A small model that predicts nearness at each pixel, trained from scratch: activation gelu.
Rows from block 3 of a small model that predicts nearness at each pixel, named by matrix and row number. Each number is 128 + 24 x the weight over its row's rms, rounded and kept within 0 to 255. All counts start at 0. Numbers have three digits each. After the name is the row's rms in percent of the matrix's.
After each channel's rows are labels from the 100 images, of 14848, where the channel reaches its highest value: "top examples" is what is common among them. Only what is clearly more common there than usual is listed. The data: larger renderings of crowded toy scenes. In brackets: how many of the 100, against the usual share in percent.
# conv: 3x3 conv (model.mid.1.conv.weight, 256x256x3x3, standardized in use, each kernel summed), inputs 128-255

conv.133 084:139109201115146112119135144153145102143147153170120141130113086049091152114128105138113140093096118162130123121113134145099070147170123137153068125158150127139125141121139096150161137136135173091102097134152133142178151132150132132080078053143153168153129103113145165103129151119150120123116147127145115143118126118151126119104152121115157118129153168113114152115122122138129097132125
top examples: candle (36 vs 12.7)

conv.85 066:096089077137100142128108105104081118156090128131115093106106120143143138144129130105149127119127139027139104153140104115111110096098120167103128135137105133124129103116091122104079090117134137126057123117135104122114127124119142139138128113101108120134135126126144116100087118131123102131141131120128180114146121110123092101116061144175141134113116116069121135124140124133154113114108
top examples: count: two (57 vs 20.1)

conv.240 174:094146134130150118131124136121166104149098094133132179144122125091088078122095133158146095123116122156111144076085104106152126111130104106131141121122125114080144101131088122111147113113119134117099123185107110178158155095103081055132125172130160130119137115122125103137122102139153109142111102141105105169110113089151109114151074116108065124131098128109094130158119097129113121148117
top examples: count: two (42 vs 20.1)

conv.91 093:146122154115124150150140116131120128141150125139102169107153137123124146159145144118127106141137151145174147137138113127136134128109123132117107106125140090140129091113119094101114152096086082113129168147175110115123126137183144112139123109144151150102085132090143117148138153138129102112110135135151139063136112136119090129112142140140088143130115131125117132139096150118140094135143
top examples: largest object: barrel (26 vs 6.4)

conv.10 093:122122178102123152138161138150101132135140121094140102127125083125147162158114141149116070138116095123148120134105181183111128122138131165139161096102143092123079113156115166136084135149115170093116097128139125111126137103085101116103188116123122158081095125133149113123139134100127144078126102146132154161142123117147130102129111152158151122126137147147121122116122120157157124128148
top examples: barrel (42 vs 12.7); largest object: barrel (36 vs 6.4)

conv.65 091:118164181139148159138175138160116170119147143140104130129139132112131089150139093135169120111129115171112144109097105170120127126136135121129136114134126081121085087142079093129117152115130118153125148115138104117137092148112131127119130126138139142115152112094136123118114128122142109156166147120121126095156107102164152106096138140127112142130131141129135147172079148133131127159143
top examples: pine (40 vs 12.7)

conv.159 097:122120153110136146122146114119125101115170140136134138077125125140116136156105119157128143133141070172121112111157153087139081114123134121116095111150126113066125103114108121148179125106137071162119100112122108162133121106140127107104118136108130099128112139120100153123161128126146110130139138145135118129101124120164158071124116119120114117137124111151103128124122126148124098113134
top examples: barrel (42 vs 12.7); largest object: barrel (33 vs 6.4); house (31 vs 12.1)

conv.114 099:134143138064119173207163140140072110109109107110134115107125121148129138181148090085174112150112152148111152135153143125125117155131150178096104127129161095150140137133141139106105109160117120122154118098137116120117115105158160118113132115162146174136148099119144110160096100147123124138126116142149160155176143122153138090123095160158094114157171147103156142112072124139164145135160
top examples: arch (44 vs 12.5); largest object: arch (41 vs 5.2); umbrella (34 vs 12.4)

conv.97 082:152111139070128147146162092093144171110091118104096140106136110085090084142096087107138128111077131165108111127121147097103127139137105149135120093162182119128153119131140114161113134148091097113112097162116147109134145174131105091167147165131183158153118106106144108112140122126145141091126092105112148121174109099112131157118118145147100111104120152079085104143104117149144084123154
top examples: candle (39 vs 12.7)

conv.38 099:137138175157130153157149150148100110145126101113129144130114128155101142155115123120117111116118150148145117114098134130120141144113097166194138072110168139125123132109131102144121125143157133135145142135128110081146116125141121133173118058150125153153134095132161139132144158145129100123122100123109176144155114108106135121121129169176124136109122158136139135054101174127171131125184
top examples: barrel (32 vs 12.7)

conv.104 092:120113096120104128145155124128148096149116143140089143089117112111143129131099090151102100131161116120139104133169106089122153162136135151119099109166143171112170128109139121122102090135115105127164131139085137124141122138108149120178101155158120142104137145115136142086153148138130111112088124108158151173113136139111173138121144152147112120126102129125120119100114091139146154139137
top examples: barrel (50 vs 12.7); largest object: barrel (41 vs 6.4)

conv.254 118:125123130122131160147140112108110141109120165131134131107136086128133083164140128110133111150135163144126100136118145145126118164153133163141101103134151131133126116113127160125115116177123111155133151112095113103123148136147123113124129140161143155120164156103160102133164156169147104140104117125148177140155125110131129137125086180182110141130147154146179133132078172121186153113200
top examples: arch (34 vs 12.5)

conv.130 114:141134116144118163143167139142161160146109146126120112135110073115116157152123108118122119104114133146113154129142132153138143123128142153118125125124143106132137121150126121109017145134121125118162127096108085136131156126135141024129124109155137157138141139127160078139142155120114136118139114044146150117107132127147149105115088157154165127119136128165138132118122083121156103120140
top examples: count: two (51 vs 20.1)

conv.138 093:142116135139128168159146110180129133106123109135103070129108114132145082167147136106135143153118121100138129142125143161118129149101131148076150123124135122145107101136117118124141158146151091127140163102089081106079113142150172143165133115150108183120158140113176155137140136137095118109148152123104159089137189082119134141124153161162144137136118072112117098139137132135158140084153
top examples: candle (34 vs 12.7)

conv.99 097:123121152092137128127136104128112109158107073076090118130090094068102129136047113120169063120120098155157165129156115087110115113133141124112148130130121095132151108109115125110136131120089140143130144145115123111114135169145117134131137079122160137131133128116133175151143093142121125097144138132146131132147116136112158134115162143134116135178150157146128119128096059099136107134148
top examples: candle (55 vs 12.7); largest object: candle (30 vs 1.8)

conv.6 161:111164147119158123128130131134152125103114101105116144124142096122085133141166119118088110108128115179124097119095155095107091116152071104132146119153116117124116125132130117105121135091057130140173105128147101139160129151115123098127117150141121129121077145146119098125126100148139111126119104148134103132136085117150172116077130116108122097126121113155146109087141102099124112142132
top examples: count: two (52 vs 20.1)

conv.251 135:104144130111161118135138147118164141153114073134135153130123150100123090124091142141134096125109097151092149076075110129128130122136110115134146115141134115086144114120090123117123127122119147127092125154110082163129143031092086046126108164131140132143164108107127101148145092129149089159116092127132112145108106088137095127160120119114053141140106120130085128158084113127119123135122
top examples: count: two (41 vs 20.1)

conv.192 097:137154142151201140075131135126124108100143108130153145169169112102102129127144158126159141118111118167115135079112104117089097163132110119145150089119144118114167082090151058160137143127089109146138150113140087144123140094085111141102080148168140122132146096133117163104103127154147116117173169118131127111155124118134135118121128139133109132140110129167093134123147118077137135137157
top examples: pine (50 vs 12.7); largest object: pine (34 vs 4.3)